config = dict(
    arch='conformer',
    train_examples=39062,
    gain_aug_db=6,
    time_shift_ms=50,
    n_mels=64,
    hop_length=160,
    input='log_mel',
    num_classes=4,
    mlp_ratio=3,
    qk_norm=False,
    layers=16,
    width=192,
    beta1=0.95,
    warmup_steps=1560,
)
Rows from block 3 of a small sound classifier, named by matrix and row number. Rows with one number belong to one neuron. Each number is 128 + 24 x the weight over its row's rms, rounded and kept within 0 to 255. All counts start at 0. Numbers have three digits each.
After each neuron's rows are labels from the 100 clips, of 14976, where the neuron reaches its highest value: "strongest on" is what is common among them; "loudest band" is the band of the loudest frequency at the time of the peak. Only what is clearly more common there than usual is listed. The data: synthetic speech, music and everyday sounds put through simulated rooms and audio effects. In brackets: how many of the 100.
# fc1: second MLP up (model.blocks.3.mlp.fc1.weight, 576x192), inputs 0-191
# fc2: second MLP down (model.blocks.3.mlp.fc2.weight, 192x576, transposed), outputs 0-191

fc1.47:092168148105144106096101117097173159130137110096140119143097101149154147086113119138126086113132141118151089099112144115127135163114114118132114123128154103134116151114132145132115115124123146133085097119169105153156198136115094156091191125124111111104129132135096121128125146161134106139152136137156130130111160171171114108121170091139139145124123164141150109117171136110124097114115134099119092095138143140132089138125162202109116101118140125078137152148101117065117127178185145115113142134125140119100119085149114083126129113132164160156120140149122130100133094159114132133
fc2.47:127109120108133107177081123150130097126123143117133111110116139111134161140131189128125151139119136109133140135148136087141119048070125116137128103130113158124130130126127135146127123103130099138131192105122125116132143098169152139109134107121167141115075135146126106117118116121189120122201132111154112134119146117137129085118127150120167165091116127082124148152065154139129144132129092122128115102150103139123201109088128164097128168138153155166106161112152117148133137135134137114099130132120148152122145150133130140111131080131119097125137131118140036135108143109104137126
strongest on: drums (50)
loudest band: 4000 to 8000 Hz (44); 2000 to 4000 Hz (33)

fc1.74:113143112111140140102139139140133113131141101122196145160084084167148156150142128140127110110141150125149105144165143171126136108111141121128152093097122124101172137120122102156126124109139109128122119135166111137135141122092127166120136130112110104113158137134126130145160074145120132196133119164123106134096101135127099153127131116112117152180150123155151119137119134189112148121116109137154075126136140121120117120133136105129098070121164133123122148129147139071117155143145199162154079149148161124110127101187154102119145099112129100146139143141090051097132104152148130132
fc2.74:101102125101139117150127132117135137133133089087162141141114114134138139250129126119144241089101122131146122132122134151127120095145116147118144144101130113125096147091109125131093126099126127128099173146109124139108135118128108110141154131137138139074122144128116070129132153138176111138143154158125116188138120136125119089104105138103122080118110117115113112153098128136136141133113103115157110119105126147175180112100139125143113126123134153136138143124120094144132138134136120128125107119132162133093150110095126125090138079121117149134133176128124125111203115144132115144
strongest on: drums (69); ring modulation (49)
loudest band: 250 to 500 Hz (78)

fc1.123:141118149145160133166066167164147183171119091120118102144103115154165161121099128109112154073123139154134137106109166113100154098095121142114111130145147086143159128123182084167147112110095130123119147110149126119139135145118096125101110155142099132101159139122119127124113116134102077113146119143160147125103110153178111109134133086131137089120115136105096143133133105155168165175121093098141128110147117136133161137157113133090123095095154163111144137092157147125118131155138103147121112146139120133073115075115094168106116101152158127109110141141094158134117101110122137106
fc2.123:140109119132104133117142127110061104132145134133119141117145127100135144155150160137143045158115114116083139130111150154114149249096116100143102163132163133147155126127126131138142096130122133153142082126147138129131147126119111161144127097139078126138131121122129169142117120138137130147133114125107130191164146153126128106149145089140140163212117141169135101127111152105104122109135103142139146113128165108106131128141113109164138126126137132120126121108107137093113120132123177174169126131116148131121116146144145116143105093153160161109127164110150131146098101147133177114
strongest on: dry (45)
loudest band: 250 to 500 Hz (57)

fc1.399:103117153156109142159106146154127118124143144135107151148152101166119101082091160166122076144117126101127121098143111167146178079146144122167176141141103149142143141086133148150164131132134129113126138110130141141112138121151168097119142116152144137098137136111154138128097100097149132129168097120130137136103108144105119116156108122084115157141169150121131114129149106115154142108103152141106132144136133094097144149091122105139111089134120105117092125115124120113103091124143184131074111121151161119106143109187177145124136099124151055132139118157122049096120126156133099152
fc2.399:107139137095135113123108125141125127134121108119137126128127126136120122249121090138145200095103098142128110127150137169109110119119106129130115111119120161137137129098166140127117134102132095108126107140142116135136127103114117135123158129143116148106135102134118130130126143102136134155108132181117165138120149075139123145100136114167134141228127116129122118140100126133111141101154103138158098139143131116156167139172112122147126115116128153125156143083071104115120129128127166165088092153132181126122143168153145074142137098129147170127126148125117166149171089130116112118
strongest on: band (90)
loudest band: 250 to 500 Hz (47)

fc1.527:108085103107104152115093135138101104130135146106159139144087125107081094151175114071131148112129120108127124136162178118089125107146127140108101119138136086169126113120160153109123122103087137114122154107134135110132148131138095134145115108161133113087138143153069099137126113184136097094108119121108119120087149137139148074118104136162148165114137169166099157143103144146131092117133084093118139115158097093168148116147141160140122119143133122150172112111153103128107114129113089113145165128155118145140113088058137113134134099139127126127126139118115088144164133078154152125
fc2.527:133128142088121125113144139150109127138133108133133108114132134138121085098121134120125079148140141110143069132154120119149122197136137143111100148118127114127147120137106104131122164145112113095085090120125128132135097144142102163123142146121134110148124142128116206121130148118066126121115166117164171141135153111123133153124108134143120148179118143133117128124110120140135124138132084143134102109145137142078176133167137147118128117125121118140137129113140116127149120106116066189190113118104121123129127142144145104149116085156152155119113193158109234083104146100141128139
strongest on: everyday sound (87)
loudest band: 500 to 1000 Hz (84)

fc1.149:136154125137153150161085144104137129148109112080121136121139201127146163121124129160103153123143099124123117106095100109128146105141129136166120102131099116129167107121154138128120097139121083136159144114143124111159138131119170159134124134148126123133128170167148098145157128086167106125107134120116121129134131122147143119107155091164140107140162120128117153043110112155134141145172122083124131118137097150136113114105147157122137150119147109147150164082172159142108104106153122131097157139183143147077146121153206158132119134102111152135119173125109123093128155158157135171
fc2.149:134116145152105131097143121135099091142122156164115132140191135085125112126137077110151104140106156120052132137141113132106124109146090145140081106150110124115113134145212109121163134119139160137130096095146142115149132118105111100149132097133144086109124167143126158132144152163112135106138098132141138139134144097112159126144096101199147144101126137123129124124147158107137141108146101128119135097124160151132195134153129117171166091154126123133105113128104114116136127153132163149170157119129150116138151137141120091137163139109138100092139176134129103163105114069089112130
strongest on: band (85)
loudest band: 1000 to 2000 Hz (29)

fc1.546:122124104141125134151116161136153128127160108151153096176117165161110114111146135124114130075129105165186089148144117110106092131115143113132124124163173071148126163078149136119133143132100117175099170091109161140131149134139153140127182129145155145086139152154100078120163139126122094136124115164144098110106119154134109149085097134126117104108182131140121153095121141120155131174140149121135158117116082125147107134132100137094153128163161138175138152131153124100108132149113145118123120143180120109113116111132131133120112108125119096139063143141089156135084110151145102110
fc2.546:145107135177136144118137121132130077130131110159123121125054144127150157130123194142120123129112134132110128131147084124131108128142132137137097118126122164123097116151139157137126133103145110125184136132127128117113117114151188094107125140111101128078104142163143091153112106133119133137100155121118127140139136120137127140199152141088124090068127142168122125175175081128136122112106135132108144149139174115111159081101159170124118043095138104145149097082144146120124116110132112089135137144134086126127112129147107114090135094103145095115141156112123121099129150094124122130
strongest on: dry (47)
loudest band: 500 to 1000 Hz (36)

fc1.98:136129163128114143142093140131125150146120116144140129110151125123131104152113151146145119111121094124127156114158170116129104133135133113141140161154147116140172113119123127131118133081113155087117122088186106141154123147084130143088139136142094124090191185152134101155094112149123141154141133143110127125120139105130122129155161083140093108136140156144136144097138114117130155141132070133091173151103119075115140134169140171134168109150175131174158111096160148100128091112128120119108166095153119134089094122153108114133157058098162131152130167100085118151134136104116138132
fc2.98:141125114132146147139138123071164143133128094098114130118130104116128114064097152112139095131131143129132132138075109110137112129130141109121083126140136142126126130189107105122133157110148077134140103131129126139131127131121108138131122118157109123137129097127111161116119111097091078107154151024122153111133144128129143213125142134093145129146123117125133152146125155124133127128112113129130120134123139120144113133157147135081130176119128122118145109127120152133121136125121023150114107129128129130134114127129122166139121207111128204128133152123119154068123136153151106145
strongest on: dry (45)
loudest band: 500 to 1000 Hz (55)

fc1.315:131115124125107138116096164101143123167160140107172117161143143166096142123121169153112138113112118102114132090091159143117154141139160126099143112119155125114112121098094102096111139133122157166119123126151126096163131150129107145058092111140156133130183159073100135140119105147123111142157165120110110148104110129125138146140126067080173151149126146121139134129148107109132119125130119145142163157124147091095097164137119161084118130111125107127140148129139135099080142125125104155100142166168124092082139087138099097093098089143119123118089131161086161166120104107137108133
fc2.315:148093117107112112099153117109100136117117127161119116119166156121126080088162111125082095130185086147132116168110166108119117112153132101113130162131165099114142140091160093127166113132138120114099120138132134124130177086082126106136136107145074144094150144146101135091110113127098118156177099135118120109130124137116110155131140113145115177077114102127141145127142168146132127081172107140110152132132099131178111158132084125125145131189145124150173131120139072111122128121122171094106149128095134128107101106139129101114117090134164111153117122136125179130152112119142112144
strongest on: band (54)
loudest band: 1000 to 2000 Hz (28)

fc1.208:122135138147143124112118180106119146106128137165155131169128131144142120136125128110104109117163122155173112093125147112099147151110139107129151130145131081133154175096132113111161155118083107155123171123177112119099174134117086125112133107113140115124127131145123098127118096156110051133142133130139118141109095123120076154118108112110114112155164158132123153100095135140123113131139142107132130088082121128122143143128107156110158105157169110145111170087115144093079121112134180131102148165153125132084158093156132144111100083083130105136078125122118117164107158156109176127
fc2.208:138087157143108122144114120143102096139135152132139154141127119078129150195143132129131202134150159142124123120128100173147120124100124115134134120125106131131163111129094132116137109117127170139144141106128120135145168138093139110102122159115109134169161146166137107172121122134175131152139119123132086145169118138140152079165160129094135095118127105140129099152082154127120113140095094137133140181111114115170105122139138134177135089154150156141085125131145053130138114155129118117135118102146115117131133135121108141120129085101171135134135162142138083199170098096114154113
strongest on: drums (60)
loudest band: 500 to 1000 Hz (36); 2000 to 4000 Hz (30)

fc1.143:111161122103144112115111146160126128112155144135133102128128156186119141154134141154146149125151103107164103109120169143146085147123108106155143110121122099099127166110108137111140142070087122151080159109174154126120157143158170132119129067119115119096123130150103148162123102152107115088121153167132114104113064153111102117126139139090150129106155147179137143131110143160156134111137147146131145115135113111164144161164142155142150099151154121112107127104145133095124149097126167128109132151127067152086149083130101102081143078133127141145098123120111098146170124144102116126
fc2.143:128107091100143141143118140094100109143123100128129113140054090116129157213149146116114199123158085130166134135109090121133137087141118124147141144135170112111137119148103138135104138111146111139110146133133118117163135162112133100155144141129101113131141146129134089132138119146174150138127145155127112167152113127133111145144149117094154153147138087116113136124095110146120129145097128134128124152137149102161164131126123131134106114115123139114161110133121090074135107102162124128139151138136117131122149162129093146074142080135159143119142239162139125135172151156092137122
strongest on: drums (65)
loudest band: 500 to 1000 Hz (68)

fc1.274:088146126092151165141084180154124164118126135113097161151132126126142118117138144151116100096155090146158101143126159119128135139168144153094121097165112108122143162119138158130115099137140125123133166099126146102130186118135169163124145135128125158082160135150131129151166103119165099116161118140139124082133136143154128119119136146139114156124175150079135136111101121137147136168151116130063128102133111152109154120125135163086166096131156135169117140125127144112087135119158149106107156152153102110123155107199189097120122104117138131153101127169096112138106144138154134154
fc2.274:095158190115140136123122097116151097107121085113117179123130132146126136135146144141099174103107165141090129139108140100117110156119107138107140103147091132123151126116145142126157176107138204131091124147125100096164138106108115127141115126115102141100117147154159118117146123114120123124121154109110104117126133151120101112151106122136104163041114110130117172126118154120130124110129130140119124130136108188147198116105151142080126109118120120107170128084114161116113134153120179121174127131093149120123131112129135129141130201127126096144119132108105187097169133118102134142
strongest on: band (70)
loudest band: 1000 to 2000 Hz (39)

fc1.13:111163086093117122154108145143153130140116123148172110158119139173125153141086116119118101122146170105164098148131131113101105130149097134126143073122122153150146124130136114110110161124142079118155133115175120118161124127088115154078160141107135108089141155151100107104085100107128136180157127105120151115123126101158125120119121132116125121182159138092104089133138096162119109161139137100148106111166134110135127095113131121088117116131190128103117156103144114106114119103139127183158131165168145128099110079162155111108139096103136168138148146110083112134089135151147134159
fc2.13:110145104124123124156153141108138143141141091096141114148106124123138130232142132154141229123116133130117121150104136140135125058129123136117119137118111091117114133142080109126116150140143156120110147123131141122138118126129118137133141112095120124086112124151108101140163156140157109175150143156140102158132138095110156093067114136105134095112128144120115139175119135126130139120154094114143076123151128138143178092119115128120129132111115149147155157116115126134141125122144105156111105153111169115125141111124145072122133151109076142122152165152127052089173123129133102134
strongest on: drums (87); ring modulation (79)
loudest band: 250 to 500 Hz (80)

fc1.144:137131107132122123094111179131148124090082128155092129117127110131115123105145085149098133143125134152181119087146164128101170117134121095178139107110099134157105104143123118153136142087143124105140127122097138155139181170067116182155124125155128110098129117150137145104109138153112109091134158093119120147136198146124140148132115100072110168109166133159119176145085075125139140150130116166115126154156143144113118110110132097127130153125161121158140152069121127156089104155106114149142114113164112143125159088131139101119121119138139152139156129139115106099143101101129135135
fc2.144:101101117071148137134125127144144127128125123137118102119179140117118097067149146110111082113102147122128124142140119116096115220112119135118135150157089112114122132144116099129125118105134190140110150131124138124138111161126101136141117132113156128135138144119121194128160118150139132113130144073134126163142148151132132185151135144118133135078145131137120121140101145128103138131138105117151116105144094152153117128151121140109146129143096150137106130145131116148110128107130000124104165098096155133157130142124107122158132136147126139125128066131163105147102135123075139130
strongest on: everyday sound (54)
loudest band: 2000 to 4000 Hz (66)